Weights of a small image super-resolution model: batches of 128.
Rows from block 2 of a small image super-resolution model, named by matrix and row number. Rows with one number belong to one channel. Each number is 128 + 24 x the weight over its row's rms, rounded and kept within 0 to 255. All counts start at 0. Numbers have three digits each. After the name is the row's rms in percent of the matrix's.
After each channel's rows are labels from the 100 images, of 14976, where the channel reaches its highest value: "top examples" is what is common among them. Only what is clearly more common there than usual is listed. The data: gratings and oriented noise at many angles and scales. In brackets: how many of the 100, against the usual share in percent.
# convs0: first 3x3 conv (model.mid.0.convs.0.weight, 144x144x3x3, standardized in use, each kernel summed), inputs 0-71
# convs1: second 3x3 conv (model.mid.0.convs.1.weight, 144x144x3x3, standardized in use, transposed, each kernel summed), outputs 0-71

convs0.138 147:141130139168146133125150162170139136155127140165133161089168147122115151160142160136127078144138129100099089112118146109118129137111102146130160152169112148114161156126082089115141104108097153119138137147120144114125
convs1.138 134:145119127162123105118113165108123121111095137102127138148159099129137135142092146149139159123136129155069117121145170146162190104180121114125132107103157123087139114092069144111120153147162125116181193112130095147081
top examples: filtered noise (41 vs 17)

convs0.95 079:128108132054170157131110131150126112130118160148142113159117104126120134109143130166183136131155133109116147092117108119095107112104104113147159151132139125140173136148130125114103164117104123100100123119101131087104
convs1.95 099:149156101110123137134173137110134155099091170111104116138144158162155106107133134106141111150132147165094157097151145155124085106136113130167105160157138114105160167155135134187139109091093116167114107131103141078167
top examples: dashes (48 vs 16.9); stripes at 105 degrees (30 vs 8.1)

convs0.110 074:127159098108127142140147126160155159169079107123135159138137142133131117150123125139114033112120135138146116145132117123119137147132146175089147125162111127057077108130108119102076065125089122115101140139151143141133
convs1.110 093:131114106156116131128094104122108109158166117122120140115097127133086161157120168133118122141114118096190127151137102111154124099134134114123147098094153101162112143073095087108115182191121144107102180154119105117091
top examples: coloured (76 vs 49.8); windowed patch (46 vs 16.4); scale: very fine (41 vs 19.7)

convs0.98 082:156146116095112158162125135172163155149071108147154167071114123165158151124140168082087094103122131142150152131116124100121107113137149131131124122170115136087111170128170120110104090114096119127103122113130132145114
convs1.98 107:140133160118116138142134125137098126093086123104104150123064155129063132121137119088106075131075093109126131164127114135136156165123105107149110152148136128126100149129145156107142140126144121126116155131176157128084
top examples: very fine (64 vs 19.7); windowed patch (63 vs 16.4)

convs0.62 089:114127145092120125160141114172100114134112123121131134129115095143139135151125152126106133103128155115139119119178088141135124129121138106115165152146093099097149057101115147093084140132125087133154147084140154104124
convs1.62 102:134115113103138101117100081107144114181144090164135085111088158115131134139123111138108124129135147112138127123122122078126103127089164147083130128097123170122157113146140136116128115149119129125141096123104133130159
top examples: medium (41 vs 20); stripes at 135 degrees (25 vs 8.6)

convs0.30 095:159120128139130141142131112184147130140072122165153161126130143144125125129125162130122121098125120123131108117121097116116132114128119143135156160167139148035170110109141083107088114100094097135155148106122154113131
convs1.30 099:114153145149169081145140103125131101164139083147128108142077130140155130120133106166121115110113104110141113149105137106107089111084155126103119116143081148143124139178179096149115064116093132141103104118116117131130
top examples: noisy (63 vs 29.8)

convs0.37 074:149115123119162148110127106119111122148113133108102140137126163103111151109144157146116139119113096139126120126098077141152150144120097124131154156143122164074135088103112089133051121139077084132156131082116131151126
convs1.37 077:095148142139137103172121151108132142107154129127142117161143151146146097121139114136142177123141129154100115113130151172130113122158127127160159149159117104126116122137135100157088116087091111138131094124081155113167
top examples: very fine (60 vs 19.7); stripes at 60 degrees (34 vs 8.3)

convs0.58 088:123135139130144137153138133180132135137121122167153180100115146151152156158120177110098095090104139122153092131149094124134108125151161132134164166180116137099158099102121144102099126132095120146139125120142142099120
convs1.58 104:127142143131148110124103083114151123184135063155142109114103124148140122133096095144115149117112135103128121140134115088141099140130143142087121107110086148150157167134125137111121128173141146120134120096130099152115
top examples: low contrast (70 vs 29.6); windowed patch (43 vs 16.4)

convs0.102 132:157113169197148135143151157145119100129147164175123147089139132117106124145133157144142090145131119095095100103126139099115139147106087124141151164147102148137175141120079101122187112107133156109150103160096137111114
convs1.102 120:129121142154131120142126176121145131121129146125133142137166089110124127143104149176149157142182122161106096125122163128134162104145137138105133118115145109141144105124097129122120144138154129127142159116137118163099
top examples: dashes (58 vs 16.9)

convs0.22 080:095121127091113097153163154138077122138137151142141096115148144212124159104176137147122102134141126132169127156126169140110126112115143135140120110085142085134133132122176128190103165164130143112131145094127122153137
convs1.22 116:086136143096135101141123120167118125134053144126154128150124132168143109099100126142141112098100121119134119146143151122121131152144141159126128129159129137060127106141160146170152102112144107151138094122102089158132
top examples: very fine (96 vs 19.7); windowed patch (70 vs 16.4)

convs0.137 084:117127116101126116135118117113131148099067112125179126162113089136110111093075090126121143137134139148119116128145093153157130137130127115089139114123133120094089125110168149140102123136136069116133150075134141128152
convs1.137 077:154145108149162119142123127110129121146156127160136117114162101089153110131156134154137160111163136091141114097081100102129112141083164148108144113120118147090147079112116086137079119121105109130129078126130164112176
top examples: medium (47 vs 20); windowed patch (42 vs 16.4)

convs0.136 080:109108131063138118113088104097117148121102127106109135164109145115112133088110129125110147126124123128121173113109106166133131136139127110131132102111106122106118130123160119128092131174129070123140153085141154176143
convs1.136 081:117150153124145142150155140126133144092172143123137121108157157139117113144172119092151113097137136160144122131110119143116098119112096131172141157176134117171100102122124125124086132107093123124082092139121213090172
top examples: windowed patch (78 vs 16.4); fine (69 vs 20.1)

convs0.126 073:145147115111130140139142124158119156115129082118151140116135106138143144158160117109093084080125120112169115122119070090138095096140131126101148111138135090115097094101128116088034103104102123154143128117155145100129
convs1.126 112:144093120133145111107080101094107110153142094131116127122055149142069144134131151159113106166088107095195114164130123099139152136095174119122139119124158130144123124092159110122131125167102123139113168142122116138085
top examples: stripes at 90 degrees (42 vs 8.4); windowed patch (40 vs 16.4)

convs0.21 113:137132125101136155120143151161172128149104153183170174093127147102115115128116156112137076145113125110097106123124147085109112129131135129109132161164115122107118201150117133145116112114085124123127115144142135149133
convs1.21 111:165100133143123148106119171116125150082114187113113150133154112106083137164137164122130131133105137156113136126102125172134192129157093116160141122124152125108103145105102122096112157120145128111140191099137113152075
top examples: filtered noise (45 vs 17); very coarse (45 vs 20.4)

convs0.114 095:078119130097140091104095147140093124154105086135104146183117100117115136121070145118080132122127134128119098115119131141142136153093114119133174138147118158104159119130109129114136132145149112136155154112126144127145
convs1.114 079:150158115148121129147121117126165108152135087158147130102147125139198120122126107159140177110139140135129128076142133107120093117160114122115121105114089116107148167115105102142061121132132159108105117112130129121157
top examples: coloured (81 vs 49.8)

convs0.3 100:093100155163121104132124140110124099137157148147160151097140174155128137138169159149134140132142092138157104139116171128119148134134130135118107117131154139159145173143159141172136166146127138115137142128131097140139
convs1.3 152:103126151100125120157124110136119126123042125134133151116133112134148135106096105138134120124123091133127114154138149128119110135135119131108094173147095141092127132184132150138152105105135124134136112132131090141108
top examples: very fine (92 vs 19.7); windowed patch (67 vs 16.4)

convs0.4 103:111127139173130116143159136175117130148123126180156170125130144121105110159116160149124066103112121122117069132118131110128121128142111119111156153179102121077158185120120100139093118105109122122175118128135150111138
convs1.4 110:111099131191134089118105157119114103164151130145155119178158082120137140154105132163116170128151116118124095139125157130157177110142151123095163097092128106148128133115110127129116122153133124096133161130099096174096
top examples: filtered noise (36 vs 17); stripes at 165 degrees (33 vs 8.3)

convs0.129 144:150126147181144142129149146169149138141147123166130160079169154127112150156156160127129103141142117087111090110110124096120141129119098151131154145173101145130150135119082088110138098096097156112131133150105127108133
convs1.129 119:118122130140138080129113167094100109124105119104120135145137109133129146130099156180140151118148110138091104121135164133153184094157139109123143097120170123126131112102082149132134138145140122120149183120132115152071
top examples: stripes at 90 degrees (42 vs 8.4); very fine (40 vs 19.7)

convs0.19 052:145114171103121108143123140123079107168133119107078124112163158140093129089129124178116088122166125104095136095095141140081124136110099099144165134119110120136174131123095056131089136143103089122126134095101146131121
convs1.19 083:093120128090138104156105129150125123119182095139150123144113157140172122112160099126154145105146101135146109134139148147122106085108137104148152134159114109193112187119154096145116129123108107140099095190096177080175
top examples: windowed patch (58 vs 16.4); medium (42 vs 20)

convs0.82 081:156143131176125165134153132173166148153135152110122128085139122177137198160151122109090118115122145150129154137126104120142109103142128159112101111140117111173104157134129106107127131145096154156141126146126149157118
convs1.82 089:152134132125144131125140134126107101098089126110105099130130133159136132111127193150157131076106145112109110118134119113104097128137145149128136104123143126086115139131163145166156082100117105147115120134136147133119
top examples: very fine (82 vs 19.7); windowed patch (57 vs 16.4)

convs0.45 086:124144127112129115119135148160180152140095132158158166137142138105138095115113128116131048138154124098104094115135169134117129131124117133119156143170133140092133181150109110118150086128093131106111135147140158137141
convs1.45 112:117132118159116157118143172153115127080148153096103148118145126124100133137157160121134145135129139129115141125132129160140152121141088101166120093138142096174076138101098129115116150111144131119126170113142148137092
top examples: filtered noise (44 vs 17); stripes at 15 degrees (33 vs 8.1)

convs0.47 068:133147127077158158145142123148125131135110157143128122131121111130149124118107136113128101105116148135125169124108116091113102108139148087133128144147132109112148121100150100106061119114077102141124105113125144094101
convs1.47 098:161120131142117182139150128142121157072133174092105151121110157116057127146149128066138078135105150117152145157130092145128117148129108119170122145131153112144116079109118141104118157124120141126114134115135170118124
top examples: coloured (81 vs 49.8); windowed patch (66 vs 16.4)

convs0.81 133:124115096145113115112112161145096116161170128109088136116149142152146191152121172145111108124139104149146096105156125119155097116153151124138153133156168143177168127099146167127184154138127212153143136166089132097120
convs1.81 132:123113140119124151122106116142127138104068113103138170117112119164111097130105103126138114136115121137104118162138148128148132139148115142116078127143121120130143135148120161116156144135149134132154154103140107143095
top examples: dashes (93 vs 16.9)

convs0.31 061:126104158077124105114102156131121108131114151113106137143128109111130112080085139191111037098161128070098131088118133187103107166100101100128168131120086122101141115155105114106117145132104110133111137125124130120132
convs1.31 088:112136119121128138135151116138117134112150131120132125143133140144149120096163155131150171156114136159134150103169115156123106121156096111166153133180093100165109147107145141160132116105115130161095128168104163091154
top examples: windowed patch (48 vs 16.4); stripes at 60 degrees (32 vs 8.3)

convs0.119 155:132122134136129148161140150160109104159152156154121144131129129163155177156119164166123105125133120160129097107178109104144104114139164145120189160153110149143167117111137159104191135118129201123143122175084141093092
convs1.119 173:137111133143135136134096140108145150115077130119149163120146091127122105138096111133146118128142125137112107146138165122175161137139121159114109129115149116098160131125100137110126172159174143125187162101133086143114
top examples: dashes (77 vs 16.9)

convs0.118 132:116129142117131093121133174164141124150111118154132151105167111134135138154109132128105100163160150110106069115121148119129142161113104152093165147168094129116131164140110129111146098123105124108150163119147187132161
convs1.118 081:121091100139129131101108144073134105082086119129127132125126107103163109140137111126141166161150107161053126091108158154170147096161115118125112124115136142085157156123081107110102142123117144105178177100134134114083
top examples: very fine (64 vs 19.7); stripes at 120 degrees (40 vs 8)

convs0.61 145:123137118116119129135128151173144138166124134183155176094139138125146127140134146137128085135124125140133071140140155098130099117132144145123172155158124164122158198141140134146154111126107158128107134143134136138129
convs1.61 123:179107126141115152098118136131141143136092148125128139135176094108116124139108139113134097122149144128110125127131138123157169159133134177120118097090173132071158124100119148107143168155201154114188170104159064175088
top examples: filtered noise (60 vs 17); very coarse (42 vs 20.4)

convs0.105 080:152108174182139143157151141151138141117154149186153160118131131119087090123154142155151071127129115119093103101132128096109130117109098133136145161149114142133160193141110110131153114095134136111150081158108140131123
convs1.105 083:145105135143132127121099145110119140162154146139132120133130083086099141147092175197122150161161143115145102123114145089132174124104184159095140108093174118151146136126127143126135124146154104144134161130119099168092
top examples: dashes (61 vs 16.9); medium (41 vs 20)

convs0.60 074:141119159126148138145144112127083124120115122104112140141093151127091158116157177172089108096120109132141136116116079152145114116102125128124136120116113121099146091101128076103063129148092124154149098111116097102076
convs1.60 086:108139149111145077164114129091101141120147136138134136155089164165146115128132128159137115118093116137136122163141152130118112120082150141141143159151147140126133134159188133164161095111103104156095111133078141097172
top examples: medium (50 vs 20); stripes at 105 degrees (26 vs 8.1)

convs0.23 086:141153153143127149186173145136137110123102163145145108094128109161142121142119125138155094098131147120107102126153135099085090122151130128146148163139098110082167127114116109105105114099102071068097112107143144096102
convs1.23 103:118157151126144133138151183126122139101174154123145131145178134127123123141140119115155157100171131136101109113112146185138137119121108109159164124154111111181092153128111136133124135118140141094119099121127190127150
top examples: windowed patch (48 vs 16.4); stripes at 90 degrees (35 vs 8.4)

convs0.127 086:089128141112128091171160119085156141120113173131162122161115124131118069111148106122129098137137146099120083138161154167111127130129143139108135129108111093093114216163163145148112133133138068118103124092163113157145
convs1.127 080:139110120100123147132113147139165127162131112151133152118151105070114157141121132127120132177154117108183116136123139122123127123111131136099123141104104136133119094158139147121149120136125127143125083160100064121137
top examples: coloured (77 vs 49.8); dashes (38 vs 16.9); angle: stripes at 15 degrees (25 vs 8.1)

convs0.52 080:123133159087147129140142149124135142130114146136112127164128121110112064078101123139147056132152133089086152097117161162072107138114135107148161126123122095118140162164109107110117115140119100106087105111121128114110
convs1.52 103:126105106121108164106138164160136146078154182108128143133164135109114112127159131088151145135125153154119147114148138169140133112163074104164144126137134090169095133097111130127130148112128121132110141160101170103156
top examples: coloured (77 vs 49.8); stripes at 120 degrees (29 vs 8)

convs0.69 091:150144139121118139150151118178134133152107122153150176106124156160161147165136148129102086108105147149153116131137123105137104120125145153138173181188152162079154124111125126105086106132085120125131102094147156112116
convs1.69 090:149138129149119144108105114162168147163188110131140142134140113118094138139104111072102129132115126128134147145156130110164147169133127137108127124090113123200159116073104133087134169193188143110153135133159097152115
top examples: low contrast (71 vs 29.6); scale: very fine (55 vs 19.7); stripes at 105 degrees (41 vs 8.1)

convs0.65 077:137144150099129160137140135148109148169093145145110149106120161136149138113118177117102078093109100135138110146112129116112081110138146133159153147152143155086153155100146096113112116138059098132106113088119118128094
convs1.65 110:132146154137123178153148153143127168087122169103131167140151133160092096126123112085144125118102129157126131157152126166124131148144087129167126157165125103166103123120120166119133153134155135121134115123140140134127
top examples: noisy (62 vs 29.8); windowed patch (39 vs 16.4)